config.yaml
model: "image VAE"
bottleneck: "kl"
encoder_depths: [2, 4, 4]
loss: "l1"
decoder_norm: "batchnorm"
decoder_widths: [48, 96, 96, 96]
kl_weight: 0.001
init: "orthogonal"
optimizer: "adamw"
beta1: 0.9
beta2: 0.999
Rows from block 2 of the encoder, named by matrix and row number. Each number is 50 + 12 x the weight over its row's rms, rounded and kept within 0 to 99. All counts start at 0. After the name is the row's rms in percent of the matrix's.
# convs0: expand 5x5 conv, stride 2 (encoder.blocks.2.convs.0.weight, 144x24x5x5), inputs 9-11, a 5x5 kernel for each
convs0.7 102:42 43 57 48 53 58 43 74 53 41 55 45 65 69 42 53 53 66 56 49 55 41 41 48 48 52 56 41 28 41 54 55 26 27 55 43 50 35 50 68 41 47 59 63 66 45 49 52 65 61 53 38 42 43 61 47 44 37 37 56 51 52 74 45 57 55 48 67 34 47 55 52 76 53 49
convs0.8 110:57 54 35 43 50 60 53 39 32 52 59 51 37 24 48 63 58 43 38 51 47 53 45 36 45 43 38 48 62 49 39 24 46 60 55 40 24 31 56 53 46 43 46 52 56 41 43 49 62 48 43 41 42 53 51 41 46 48 56 47 49 47 44 61 59 37 36 15 43 49 42 40 35 44 44
convs0.9 114:55 45 45 48 27 52 43 41 44 32 55 33 42 87 39 65 47 29 55 52 52 69 33 32 46 47 50 37 43 63 59 68 67 49 62 33 66 70 45 56 54 44 40 35 57 62 60 44 51 64 51 58 57 60 55 54 46 50 54 71 53 54 56 32 30 53 42 75 83 49 56 31 36 56 46
convs0.10 101:41 47 36 46 66 50 44 42 48 76 58 59 32 29 62 60 71 52 34 48 65 52 51 61 51 40 56 55 63 48 33 54 58 61 52 50 45 55 63 57 55 62 70 66 44 57 56 62 55 51 57 34 53 25 23 33 43 58 55 45 60 51 68 90 69 53 35 27 38 47 47 59 66 54 56
convs0.11 081:55 48 55 32 40 61 45 43 33 15 54 50 49 29 24 63 47 68 36 41 57 65 59 56 47 40 41 34 46 45 47 34 34 29 47 40 38 19 32 50 47 41 49 54 53 38 53 49 64 50 41 61 63 63 53 46 41 55 64 48 53 47 58 47 39 44 39 48 31 19 26 47 34 37 45
convs0.12 101:39 38 61 63 58 34 33 52 65 67 37 39 58 75 69 43 32 57 63 56 40 45 46 64 46 50 60 68 57 45 48 56 58 45 43 69 78 69 52 47 58 66 58 38 29 49 59 52 49 28 52 49 58 30 42 51 57 47 43 34 62 66 50 47 55 56 73 53 42 41 59 70 61 37 38
convs0.13 101:44 48 53 62 52 35 32 51 61 60 41 39 57 80 64 31 32 38 67 53 40 32 37 52 51 55 65 61 52 43 53 60 64 44 44 75 86 77 66 52 48 51 61 46 34 46 55 51 38 29 43 46 41 45 33 46 51 44 46 33 55 55 54 39 30 81 61 64 50 40 56 58 63 50 38
convs0.14 103:52 41 53 60 55 55 50 66 63 50 63 39 47 62 66 51 58 47 54 61 47 47 50 54 57 50 49 59 49 57 54 57 68 57 43 38 65 66 63 54 60 59 62 71 49 40 45 42 39 47 47 44 43 43 46 50 54 47 44 58 50 59 54 60 52 51 46 43 55 58 46 62 51 39 37
convs0.15 106:38 48 51 63 55 42 35 49 58 57 33 44 53 79 82 40 31 44 64 71 37 45 45 53 56 69 61 58 49 48 58 63 70 54 38 73 75 76 64 57 64 54 55 51 37 50 54 47 54 47 55 48 49 37 36 48 51 49 38 33 53 58 54 40 33 64 59 66 47 50 55 70 67 52 42
convs0.16 100:40 34 44 48 52 45 42 37 37 52 50 47 52 54 40 68 50 45 69 44 53 47 42 53 44 46 49 37 40 55 39 45 24 45 49 40 63 68 50 58 55 60 62 55 46 45 42 34 22 29 51 49 46 52 41 62 63 56 53 51 54 61 20 24 64 53 55 50 34 51 53 49 44 39 34
convs0.17 093:50 36 37 55 60 48 42 34 63 63 62 69 30 47 64 47 58 55 38 38 49 52 59 55 44 59 54 66 56 42 51 43 46 46 31 53 57 46 36 37 54 57 41 36 21 48 52 62 54 38 56 59 44 34 39 46 59 51 39 20 51 40 49 76 47 68 53 31 47 43 62 51 41 35 51
convs0.18 095:64 58 50 40 34 58 58 49 38 38 52 58 41 28 30 50 63 47 37 44 36 53 47 34 38 49 37 35 47 52 41 32 28 43 57 32 26 35 51 47 50 52 51 63 46 43 50 52 56 45 39 44 54 56 57 45 40 41 50 51 48 55 47 44 43 56 36 25 32 42 42 53 41 31 40
convs0.19 096:54 48 53 58 64 51 49 49 45 45 52 50 21 26 45 53 64 56 38 54 49 52 57 56 44 50 50 55 56 50 32 31 48 50 63 42 20 33 51 45 55 53 55 47 39 36 55 45 47 34 51 52 48 57 63 44 45 44 48 60 45 48 43 84 57 43 17 00 37 74 49 56 39 50 53
convs0.20 099:51 51 50 58 64 54 47 56 70 43 53 53 74 67 53 56 56 61 64 59 64 54 62 66 56 47 49 50 41 33 44 53 54 41 43 45 63 42 40 48 37 36 37 47 45 39 40 49 48 49 55 53 57 53 48 59 60 31 33 37 55 44 43 48 43 54 56 53 43 49 46 36 28 25 51
convs0.21 091:57 60 46 48 61 47 48 36 52 48 41 42 50 69 52 40 56 62 87 75 29 37 63 74 41 55 46 57 58 43 50 62 64 52 43 60 72 86 70 57 69 78 83 56 39 50 49 46 32 17 45 62 55 62 58 31 40 37 54 57 39 35 17 28 28 57 37 44 36 27 63 72 84 50 55
convs0.22 093:44 60 55 61 48 49 72 62 57 55 38 54 29 21 60 48 63 49 25 46 40 48 43 45 52 54 39 51 48 58 49 46 68 57 53 44 20 37 48 50 44 49 50 55 45 24 41 46 48 51 42 41 41 44 51 43 37 46 35 43 42 38 66 80 57 44 27 20 41 46 62 64 44 46 46
convs0.23 088:46 57 54 51 54 60 67 60 53 50 64 63 27 34 66 42 63 45 49 79 56 45 41 54 76 49 52 34 40 28 52 42 39 56 31 41 33 58 77 48 52 50 76 77 57 42 51 59 61 40 55 63 62 52 48 57 60 60 52 48 65 74 67 61 28 56 47 13 44 40 55 46 52 58 48
convs0.24 085:44 53 75 62 50 35 40 66 92 37 23 20 43 79 62 42 31 32 54 60 47 41 18 27 39 60 57 57 43 36 47 54 49 39 48 44 57 54 51 55 37 42 57 53 52 46 37 46 70 57 50 45 38 37 46 51 33 28 12 28 52 67 55 30 45 53 54 52 61 37 51 42 52 65 52
convs0.25 111:51 55 46 60 53 51 41 26 76 59 59 51 19 62 69 57 63 29 44 47 56 63 63 57 55 44 48 58 51 32 41 42 64 52 32 41 42 56 39 48 58 53 39 36 35 52 57 47 48 49 50 56 50 50 47 57 54 60 44 41 51 40 53 81 48 53 34 37 53 45 48 53 38 28 28
convs0.26 096:48 50 38 50 50 57 49 42 49 57 47 46 31 12 45 66 57 30 30 47 54 48 47 48 50 38 33 44 48 32 41 26 36 56 48 14 20 35 59 52 43 42 49 52 57 48 53 58 67 47 52 55 54 51 44 44 47 53 50 46 64 51 43 60 62 50 33 02 37 40 51 37 16 35 44
convs0.27 107:41 43 54 45 45 46 56 61 52 38 43 61 59 34 46 36 59 67 32 44 33 35 47 37 36 52 44 35 40 48 54 40 37 40 56 60 37 33 45 64 47 43 45 64 53 41 29 61 65 48 44 42 55 58 69 53 45 44 47 63 56 54 49 63 63 53 53 27 44 65 40 41 47 56 56
convs0.28 110:44 46 52 61 49 34 42 42 69 51 36 34 54 78 60 35 19 37 73 64 39 39 37 53 46 56 67 63 44 38 45 61 60 44 39 54 76 70 54 49 43 44 53 42 31 44 43 48 43 37 47 52 41 36 42 56 61 40 29 35 53 67 55 33 35 59 71 63 54 42 53 49 63 40 35
convs0.29 097:45 54 34 33 46 51 56 54 33 31 44 53 51 43 35 57 47 55 66 55 60 43 40 39 38 33 45 26 48 52 54 61 42 48 49 52 66 54 52 52 50 45 52 55 66 49 42 29 34 46 50 46 65 62 54 39 46 43 44 53 45 52 45 14 35 40 64 76 68 50 38 38 57 52 61
convs0.30 084:45 40 55 45 53 30 37 55 50 61 47 65 54 34 36 40 57 64 33 13 51 58 56 58 55 49 55 42 56 63 50 54 48 60 68 53 52 42 52 65 61 44 18 34 53 57 53 59 80 70 37 42 74 43 42 38 49 59 38 34 44 49 58 36 53 38 59 54 65 61 40 58 37 32 45
convs0.31 089:49 55 60 57 57 45 53 56 73 86 41 59 54 58 38 45 55 63 56 31 48 47 69 71 32 31 33 43 65 50 38 45 52 56 47 55 57 47 37 40 48 64 40 40 47 34 49 41 46 59 64 52 54 57 57 63 48 33 46 50 49 31 02 39 74 59 67 33 44 47 53 55 60 17 10
convs0.32 095:47 50 51 65 57 40 48 51 64 54 36 54 57 86 78 32 38 55 62 63 41 40 51 57 53 64 56 64 61 49 59 62 64 63 50 85 94 71 58 49 62 55 50 42 36 60 47 51 36 43 49 49 51 38 42 37 50 49 38 33 53 55 48 49 36 61 76 74 58 47 56 61 55 48 47
convs0.33 098:46 49 46 61 57 41 50 57 59 47 41 45 70 81 69 33 37 51 62 56 30 45 53 59 55 66 60 70 60 47 52 62 59 43 48 67 81 80 68 54 73 68 69 51 35 56 50 55 45 43 44 45 44 25 40 48 63 48 48 32 62 53 50 31 35 66 61 58 26 36 68 76 67 47 49
convs0.34 093:58 58 62 54 56 51 55 71 66 45 44 35 50 53 28 56 35 22 48 35 52 49 40 56 54 52 46 56 58 52 47 45 45 49 63 21 37 41 43 48 27 42 48 48 52 69 73 69 68 59 50 40 46 44 47 53 52 47 44 50 55 60 74 72 52 50 38 59 60 47 59 27 44 40 38
convs0.35 104:39 53 45 56 53 46 61 56 59 56 55 68 44 21 53 36 73 69 34 40 32 50 57 65 53 37 36 43 42 37 38 41 41 49 48 49 38 38 54 51 44 51 72 75 43 20 39 49 41 19 42 43 54 43 34 54 51 70 58 43 38 52 56 70 63 58 41 13 29 52 40 56 55 46 46
convs0.36 108:50 56 40 42 56 37 47 33 27 61 51 44 18 00 37 56 56 44 19 50 57 55 51 46 52 41 34 44 54 38 41 34 28 63 47 39 10 33 54 41 45 49 53 73 45 50 48 63 70 58 32 30 54 38 21 46 50 49 53 28 35 44 46 54 48 40 31 21 23 32 47 42 48 43 40
convs0.37 100:67 58 47 33 38 59 58 71 38 24 50 45 58 51 40 58 50 37 42 51 55 63 37 40 53 43 37 28 39 52 43 53 33 45 51 25 36 39 44 52 48 43 41 56 59 56 51 54 62 56 46 49 46 57 62 61 57 52 56 54 56 70 69 43 38 39 51 59 62 42 69 29 28 41 49
convs0.38 101:48 50 59 54 48 49 43 66 65 59 39 51 76 94 57 34 37 55 78 50 38 46 56 54 52 58 64 55 52 39 71 66 55 46 43 80 86 86 66 50 61 53 51 44 37 59 50 42 40 41 35 38 36 21 40 49 54 35 34 42 51 51 46 25 48 62 68 64 49 55 54 58 57 41 49
convs0.39 082:42 57 53 51 40 39 44 33 44 42 43 41 33 52 43 49 48 38 70 48 40 31 28 32 32 49 34 47 50 56 51 36 56 54 44 60 50 62 52 60 55 61 56 58 64 51 46 27 36 36 57 54 59 72 75 51 36 54 64 44 44 29 18 12 26 55 46 48 39 29 54 23 36 50 30
convs0.40 106:38 48 48 48 55 44 52 63 25 50 45 64 66 36 54 44 63 65 57 43 28 46 56 53 41 54 48 30 49 51 58 37 34 46 52 65 41 34 63 54 57 51 48 59 64 49 51 63 57 55 40 50 53 55 52 39 42 32 62 55 63 39 05 48 58 57 60 27 47 58 57 55 33 49 52
convs0.41 091:52 54 50 39 50 54 53 47 51 45 59 34 28 28 38 66 53 51 52 63 50 62 60 59 46 39 39 41 37 48 39 44 43 45 44 30 35 36 44 43 52 54 58 60 54 60 56 50 45 46 57 55 53 54 57 47 47 53 62 55 35 30 46 69 58 46 16 18 37 46 51 42 36 60 62
convs0.42 101:49 49 46 49 38 54 50 39 42 40 57 50 21 23 43 58 54 33 17 42 61 60 51 40 42 37 31 38 50 46 30 27 41 50 44 14 15 23 59 40 44 30 55 57 51 48 45 46 55 50 57 56 56 51 46 39 43 53 50 48 43 45 47 58 72 42 42 24 35 45 54 32 08 28 42
convs0.43 097:47 48 47 48 37 63 40 39 34 23 61 50 27 24 22 53 47 50 33 39 55 66 59 42 37 44 31 36 55 41 24 30 39 40 52 21 37 33 31 48 48 45 41 49 50 42 57 60 52 48 48 58 62 66 49 31 43 50 47 48 45 30 40 53 52 28 28 38 44 42 44 47 30 48 32
convs0.44 077:55 45 53 73 50 47 68 66 76 69 43 57 37 38 51 43 49 32 09 30 56 51 48 42 35 78 63 68 57 41 62 66 59 63 61 53 31 26 46 48 55 32 46 40 45 57 44 53 72 54 53 50 42 38 18 46 40 50 39 24 59 74 72 74 50 55 59 38 58 61 68 40 38 37 51
convs0.45 094:48 57 42 43 50 49 60 46 44 66 35 51 37 57 87 28 31 24 42 57 33 31 30 40 65 45 52 56 59 44 63 57 76 59 41 61 67 84 78 60 47 50 58 52 32 46 54 57 50 53 53 44 57 49 37 55 35 44 47 40 65 58 64 56 37 56 62 75 84 46 49 46 61 76 46
convs0.46 111:56 52 30 51 63 52 60 20 34 69 47 53 42 38 72 48 53 60 48 68 53 64 60 47 53 33 36 52 57 39 42 43 39 58 37 48 44 55 53 44 53 45 46 42 35 39 33 30 32 28 52 52 57 48 41 43 54 65 59 41 54 45 41 49 45 53 62 53 63 49 43 44 49 45 44
convs0.47 103:46 53 50 47 45 61 52 45 45 54 61 52 34 29 49 60 50 41 33 44 52 51 45 40 38 47 31 46 52 58 30 26 44 57 58 35 22 40 51 61 48 36 56 60 49 49 54 56 58 58 49 46 54 55 48 40 47 38 56 52 48 48 48 68 65 45 43 18 38 53 53 40 25 37 46
convs0.48 095:58 51 58 49 40 60 51 31 30 32 58 60 39 14 31 56 49 44 31 32 54 66 55 37 35 37 42 35 50 46 39 33 34 49 51 45 23 39 41 47 38 26 56 60 60 50 50 61 56 58 45 52 52 67 50 40 50 49 57 55 55 49 34 37 47 39 42 46 36 51 45 41 23 32 39
convs0.49 094:58 49 39 33 48 60 55 48 36 39 53 41 31 19 44 68 69 35 24 30 66 59 46 38 37 43 39 40 45 52 32 27 35 52 66 29 19 29 51 62 42 35 42 50 55 50 57 48 61 54 48 57 55 50 52 55 64 57 46 52 46 51 50 67 72 38 40 34 35 56 49 38 22 21 26
convs0.50 095:40 33 50 54 51 36 49 38 54 66 44 43 37 64 77 42 49 46 55 61 44 48 51 65 56 57 56 67 58 53 42 48 74 63 42 62 73 93 67 56 66 67 88 60 50 56 65 71 45 36 48 48 48 44 44 56 49 59 53 37 52 58 69 61 40 54 51 57 49 35 55 66 80 71 56
convs0.51 101:46 40 46 50 49 40 33 44 56 39 39 32 51 73 57 21 25 41 67 52 34 38 41 57 44 56 65 69 62 44 58 56 62 45 40 69 72 73 65 56 44 67 50 52 35 39 49 52 43 32 54 48 58 35 46 55 53 44 29 42 60 52 54 26 36 59 79 63 45 31 52 66 61 47 31
convs0.52 103:44 38 53 53 40 48 45 59 67 29 61 56 62 58 55 40 60 47 59 58 43 63 50 42 52 43 48 44 28 46 47 31 45 44 41 49 48 59 50 47 47 33 49 43 47 34 37 45 54 45 49 31 40 54 57 49 31 33 24 57 52 51 46 47 48 48 33 41 74 67 49 44 44 36 45
convs0.53 120:43 53 52 56 60 40 50 48 38 44 44 16 51 65 53 58 33 36 59 71 56 55 35 37 47 51 55 51 56 65 54 69 66 60 58 46 59 70 51 40 47 48 35 34 41 55 48 32 39 55 63 60 52 61 50 48 39 36 43 41 45 41 29 26 12 42 41 79 86 38 50 22 34 39 26
convs0.54 105:54 52 41 57 50 52 52 48 52 60 46 49 38 39 57 49 60 50 59 60 30 31 36 62 46 37 42 59 54 36 46 49 61 64 44 65 56 66 57 54 51 68 81 59 52 40 61 44 35 40 50 47 33 38 30 57 67 78 65 57 46 51 34 50 55 45 26 17 25 38 46 60 68 50 51
convs0.55 106:46 41 50 61 55 32 39 58 73 49 31 49 59 69 75 29 35 44 61 61 37 38 55 57 52 58 65 64 57 48 54 60 66 44 40 74 75 75 52 51 59 49 59 42 36 57 54 52 42 41 57 52 49 39 41 56 49 53 29 32 52 58 58 43 32 60 67 63 42 37 52 60 65 48 48
convs0.56 108:49 39 39 45 59 40 36 29 52 47 28 35 34 59 63 31 21 33 60 49 34 43 43 50 36 57 52 68 69 43 46 44 51 44 34 57 68 66 59 40 38 43 44 32 23 42 44 42 34 31 48 53 54 52 39 55 58 48 34 30 59 58 57 32 21 69 65 69 54 35 47 48 46 41 35
convs0.57 133:38 46 37 41 47 45 31 30 33 30 53 28 25 42 52 50 36 26 43 50 51 45 36 42 42 42 44 49 51 39 38 42 48 37 32 39 40 50 44 33 44 40 44 35 30 51 44 35 38 35 52 55 42 42 34 50 60 51 45 35 55 64 59 42 22 58 68 47 42 29 47 50 37 43 28
convs0.58 093:50 24 44 45 64 39 41 38 43 65 43 28 17 46 62 53 28 22 45 47 44 34 40 52 40 36 42 64 72 47 38 50 77 66 43 43 52 85 58 40 44 45 55 37 27 38 44 49 39 41 48 48 63 47 35 46 46 64 62 28 42 56 77 71 36 47 52 69 78 40 54 47 56 60 33
convs0.59 085:62 52 38 35 30 54 59 45 34 38 61 50 33 25 32 59 53 52 43 44 44 56 46 44 51 38 26 35 48 47 30 30 41 52 52 36 25 40 42 52 42 52 59 60 56 49 49 58 69 54 57 53 64 70 60 51 53 60 54 57 37 37 39 40 51 35 36 33 31 48 40 42 21 33 53
convs0.60 102:44 35 46 49 48 45 38 47 58 50 28 39 60 73 47 33 35 51 57 44 59 52 54 47 41 48 59 60 59 42 42 50 60 40 43 61 68 56 53 45 46 42 35 31 32 37 38 38 45 43 53 47 53 42 37 55 49 38 29 27 60 62 49 39 44 68 71 81 54 42 47 48 53 37 44
convs0.61 094:50 41 54 42 51 54 62 45 24 33 68 47 43 24 13 59 53 51 47 25 52 59 52 45 32 42 40 34 48 48 47 24 30 43 58 34 37 32 42 48 37 47 43 53 62 56 50 57 69 60 54 50 60 56 50 44 43 51 53 53 56 47 57 53 45 42 39 43 40 36 38 40 36 36 38
convs0.62 100:55 43 43 44 46 54 49 22 35 44 55 50 14 23 46 56 61 40 43 54 64 50 43 47 51 36 28 31 43 37 34 33 37 56 47 28 34 31 52 42 36 50 53 63 51 54 44 54 44 47 53 53 50 56 54 38 50 63 51 54 51 51 39 57 52 52 43 16 39 45 55 45 23 39 54
convs0.63 093:50 42 47 35 51 52 63 49 23 54 57 44 49 25 55 68 60 57 49 66 52 22 41 42 65 40 34 33 40 32 43 28 26 49 42 28 30 45 58 54 47 52 54 70 62 36 32 47 57 39 51 58 41 59 43 55 65 53 58 43 62 66 39 46 50 41 50 20 36 44 54 43 59 78 72
convs0.64 089:53 55 51 61 66 50 43 57 52 63 51 45 53 48 22 52 43 69 62 38 47 32 57 65 46 37 44 58 58 45 38 45 47 40 46 55 55 55 54 47 60 65 74 54 41 29 50 53 33 32 40 45 52 46 35 41 62 69 55 44 29 21 52 48 60 40 47 65 22 34 45 50 69 46 47
convs0.65 108:51 49 60 44 56 47 53 51 43 42 41 40 77 60 40 40 37 55 79 56 29 20 31 43 40 48 52 41 37 50 50 57 46 49 56 56 69 61 56 55 54 55 64 56 62 34 32 40 35 36 46 55 51 56 55 39 33 35 46 56 43 33 14 00 31 42 43 53 34 40 47 44 50 36 43
convs0.66 101:34 52 49 53 47 40 39 58 64 54 28 26 59 84 60 33 25 46 60 66 41 26 35 43 41 55 58 58 59 48 56 70 69 52 40 49 77 79 52 49 38 53 46 42 33 39 45 36 42 35 48 51 49 42 50 47 51 49 33 33 52 59 59 27 45 54 74 90 62 47 39 48 61 48 30
convs0.67 103:48 47 26 23 47 54 53 51 19 38 50 68 73 19 36 57 53 68 32 39 54 44 45 32 29 46 43 45 60 59 58 58 33 58 67 53 52 32 50 60 54 43 45 54 53 43 38 50 49 43 39 47 60 55 52 38 60 43 61 60 45 57 48 43 56 43 55 67 34 47 35 44 31 41 50
convs0.68 106:54 43 43 38 40 55 51 57 53 41 54 54 65 69 46 47 38 50 51 52 58 50 46 50 55 45 36 46 52 54 48 70 59 58 51 56 70 49 44 38 46 43 40 46 52 50 52 56 60 62 51 60 66 50 60 56 62 44 50 53 51 54 33 43 69 45 60 87 67 56 31 34 44 26 46
convs0.69 101:30 49 46 61 64 34 42 54 64 68 33 52 58 76 47 35 38 61 69 43 34 48 44 51 56 49 56 70 50 38 50 64 61 49 40 67 76 64 52 53 51 39 56 43 29 48 51 52 28 26 46 55 42 32 35 53 41 50 41 27 68 55 54 33 44 74 75 74 46 46 51 60 62 34 40
convs0.70 087:42 55 62 36 43 51 56 57 35 41 42 37 44 20 50 53 65 64 65 59 47 49 45 50 48 47 42 29 43 48 36 18 39 49 48 23 08 27 49 40 42 33 61 66 57 41 50 58 62 51 47 55 48 61 60 52 68 55 63 56 51 73 59 58 46 39 51 18 46 52 46 50 41 59 45
convs0.71 107:44 55 60 59 53 51 46 54 74 51 62 36 31 76 68 63 57 36 66 64 61 52 49 61 68 48 42 52 46 32 35 47 65 46 39 38 47 70 49 42 43 54 50 39 43 45 38 41 41 56 38 55 51 48 55 34 43 41 34 42 29 42 72 78 58 47 31 53 74 56 53 44 53 53 27
convs0.72 092:51 43 68 43 48 44 43 50 47 57 40 55 47 25 59 55 54 69 33 53 45 43 57 50 49 48 51 39 42 52 62 45 45 63 56 60 29 30 61 54 58 62 49 66 62 45 58 55 49 46 67 63 46 57 53 58 63 50 57 42 61 49 42 72 52 55 59 21 32 61 44 51 43 24 36
convs0.73 099:54 49 58 48 51 57 68 51 48 46 55 63 47 40 51 48 65 51 47 48 47 50 46 45 49 45 41 38 36 42 47 32 40 52 54 52 29 49 61 70 60 47 79 82 66 67 47 58 57 46 49 63 60 70 65 39 59 72 65 65 44 57 61 54 32 46 32 32 37 46 28 54 68 59 46
convs0.74 087:51 34 55 72 43 45 29 49 73 71 46 33 43 68 61 41 39 37 62 62 51 44 41 53 55 55 67 70 49 47 41 44 69 49 37 74 71 80 65 47 49 54 62 50 39 57 55 62 49 44 52 43 43 37 39 57 55 45 39 38 58 66 67 55 50 65 60 61 48 33 60 56 51 42 30
convs0.75 105:48 43 57 57 45 42 38 58 55 47 30 46 76 85 54 22 30 43 59 55 32 36 48 51 50 67 69 48 51 44 69 60 55 43 39 79 83 70 64 46 54 58 54 37 35 52 55 52 37 40 48 52 38 34 41 53 56 40 30 38 61 57 43 33 32 73 77 66 51 47 65 62 58 44 43
convs0.76 095:51 47 52 34 37 58 52 50 41 34 59 42 36 34 15 62 47 45 44 27 60 51 42 44 36 36 31 34 50 38 36 27 35 49 62 20 30 43 51 51 31 36 52 59 47 38 48 46 67 41 53 51 49 50 41 44 42 53 62 44 46 41 47 54 53 31 45 42 42 33 39 32 31 36 55
convs0.77 099:56 51 53 34 38 55 51 49 35 25 65 53 39 29 27 60 53 42 38 47 65 62 44 40 48 44 31 45 36 45 46 34 34 50 45 32 27 28 46 56 32 32 39 56 62 56 42 57 66 62 51 61 59 62 49 41 51 45 55 51 49 46 52 47 53 44 43 32 38 44 41 44 27 32 43
convs0.78 110:51 40 49 52 66 50 42 32 22 46 49 50 28 04 46 62 63 54 39 40 51 59 58 48 52 38 36 36 50 45 34 07 27 47 36 28 20 32 47 49 43 50 68 61 49 51 57 59 51 46 55 52 55 58 50 46 45 47 57 57 49 48 18 40 50 49 46 11 26 38 52 51 40 49 54
convs0.79 105:45 42 35 26 22 39 44 57 55 23 57 53 33 53 46 52 59 42 44 49 45 55 60 38 47 54 66 38 37 57 46 56 43 46 57 55 65 41 57 57 65 53 52 53 57 55 57 54 59 60 45 54 52 63 66 54 60 43 41 63 51 51 58 64 23 56 40 26 68 63 42 62 50 49 67
convs0.80 096:41 46 36 54 52 35 45 36 58 42 52 28 24 50 63 48 57 15 36 42 52 59 34 34 41 51 44 52 56 46 45 48 65 61 43 31 44 54 52 38 39 29 49 37 35 44 45 64 74 45 47 42 44 32 42 39 26 53 25 19 53 50 73 67 32 41 40 49 55 48 48 41 49 35 29
convs0.81 085:46 33 53 52 55 52 56 73 57 46 56 70 87 54 32 48 53 80 62 54 40 44 56 51 42 55 60 43 35 51 55 56 28 34 45 49 48 30 31 57 47 37 33 52 62 48 53 50 58 78 44 39 67 53 65 52 29 37 59 61 68 44 30 32 54 74 55 67 35 62 65 63 40 36 54
convs0.82 109:38 50 42 68 55 44 47 42 59 81 41 45 26 67 75 52 54 36 47 47 58 63 54 45 47 35 39 56 52 37 50 48 59 63 48 33 38 46 56 32 41 38 42 40 40 60 59 54 67 53 56 50 57 52 42 60 58 48 44 34 58 39 49 65 57 67 50 40 73 64 65 55 24 35 37
convs0.83 097:39 47 59 48 61 49 47 54 49 46 37 45 68 78 62 31 30 44 67 56 37 29 47 48 43 63 59 42 47 45 47 47 50 49 46 71 71 77 63 63 44 58 61 51 47 45 45 47 38 34 42 34 51 43 47 48 43 40 29 49 67 57 38 02 24 66 64 71 42 47 50 47 59 46 34
convs0.84 091:43 37 47 61 52 51 34 40 60 56 54 45 34 43 59 52 62 54 65 42 47 63 72 67 61 37 35 50 50 38 33 30 45 53 44 37 21 49 36 33 40 48 54 50 44 46 38 44 49 56 47 48 58 55 45 56 53 66 57 43 39 50 49 77 53 54 36 12 34 37 41 58 51 51 42
convs0.85 094:39 59 53 34 49 47 72 61 35 52 44 67 56 28 41 27 71 85 29 53 27 55 53 57 50 54 46 39 63 56 54 48 47 55 68 83 59 60 67 68 84 66 76 67 65 64 62 61 45 39 46 41 54 51 34 48 51 57 64 64 47 45 39 57 67 66 54 30 30 59 60 65 57 52 62
convs0.86 105:40 42 30 45 64 42 53 40 42 65 53 56 68 47 48 51 51 52 46 39 53 62 55 47 53 28 23 56 59 51 33 24 64 61 59 23 30 43 54 42 30 29 33 42 39 52 45 57 63 61 40 48 52 56 45 41 41 48 59 51 53 50 44 55 64 38 66 99 67 60 45 39 33 41 32
convs0.87 092:48 55 57 58 51 55 52 56 53 32 60 43 28 46 45 29 51 43 47 60 34 54 48 55 52 33 28 41 24 38 23 23 31 35 37 28 37 49 50 45 37 38 59 58 48 47 33 50 48 46 45 23 48 47 44 44 42 62 44 53 40 56 76 61 30 41 28 24 48 49 45 47 67 56 45
convs0.88 098:50 42 40 43 42 58 49 32 24 49 61 54 38 09 34 65 68 52 29 36 62 62 60 49 44 37 35 48 53 52 33 23 32 53 50 36 24 21 44 48 44 41 51 55 51 51 52 44 61 53 43 54 54 59 55 43 54 46 62 51 47 43 33 50 58 41 28 30 26 50 56 47 35 28 38
convs0.89 116:43 41 40 49 45 39 23 39 61 47 36 21 37 62 57 43 38 30 56 53 59 51 32 50 40 43 55 66 50 42 40 37 55 44 39 39 44 56 49 34 31 26 34 38 32 38 39 43 40 38 42 39 42 18 36 42 51 46 23 20 54 62 55 32 32 51 55 67 43 36 37 41 37 31 33
convs0.90 120:51 44 40 51 35 44 51 41 40 59 38 44 71 47 40 35 28 36 66 47 38 32 35 37 43 54 46 56 59 44 55 56 46 47 41 58 70 58 47 56 56 52 52 46 41 52 51 43 39 44 46 49 57 31 32 44 45 68 80 53 49 56 35 31 64 49 52 85 56 50 45 28 25 47 36
convs0.91 090:33 36 62 76 56 34 49 61 85 56 53 44 63 85 59 38 50 42 73 48 50 46 46 59 60 64 72 72 59 32 62 67 51 46 29 70 56 55 49 44 49 50 43 43 43 50 54 59 55 45 54 47 45 35 47 62 55 31 25 26 57 66 54 48 45 68 67 62 39 32 68 62 44 51 52
convs0.92 091:49 53 51 40 76 56 60 61 47 65 33 53 70 64 65 23 44 68 72 50 44 59 52 65 51 50 43 56 72 55 55 49 50 49 38 65 81 76 63 44 72 56 49 50 42 54 42 60 48 33 45 41 46 49 40 36 48 47 73 55 46 46 53 45 67 64 57 62 48 47 56 51 59 36 37
convs0.93 090:45 41 41 47 44 46 43 51 46 54 51 44 64 61 60 32 34 44 32 44 44 50 53 39 35 52 61 54 42 49 60 59 53 50 54 57 50 42 47 48 44 38 36 31 42 54 43 47 45 64 52 47 52 51 52 44 39 14 21 24 70 44 41 59 46 79 69 45 75 62 56 46 33 41 57
convs0.94 095:48 30 50 51 23 48 51 61 68 25 42 58 59 56 68 42 53 61 65 62 46 54 58 51 66 52 57 46 43 54 41 51 54 44 39 58 46 57 59 61 49 57 69 67 66 48 54 57 55 45 36 38 55 36 50 42 55 56 35 55 30 50 81 62 40 58 39 32 29 48 50 70 71 64 65
convs0.95 098:59 46 53 59 72 53 44 37 62 68 50 46 27 38 56 49 56 39 26 31 48 56 51 38 39 45 45 72 72 46 44 43 66 66 50 44 17 41 53 42 65 47 41 64 47 52 53 58 62 54 39 44 43 44 32 36 51 67 44 39 36 45 69 89 75 30 23 34 61 59 43 54 26 37 36
convs0.96 100:51 58 45 57 57 44 54 44 43 57 50 68 47 29 64 55 80 77 55 51 32 41 50 50 47 41 39 42 52 41 47 35 43 57 54 60 50 48 69 54 57 64 72 64 57 42 32 54 36 30 63 52 52 55 54 55 44 39 63 58 50 36 07 50 58 52 33 00 29 56 54 52 53 60 61
convs0.97 112:50 50 48 50 54 49 53 52 42 73 42 52 51 17 55 38 47 66 41 44 34 35 51 49 47 44 44 42 56 40 50 42 28 52 49 75 47 36 53 47 64 63 62 66 49 41 34 48 38 24 55 55 47 38 38 46 65 61 63 44 54 34 32 67 61 57 47 09 00 46 47 49 48 30 50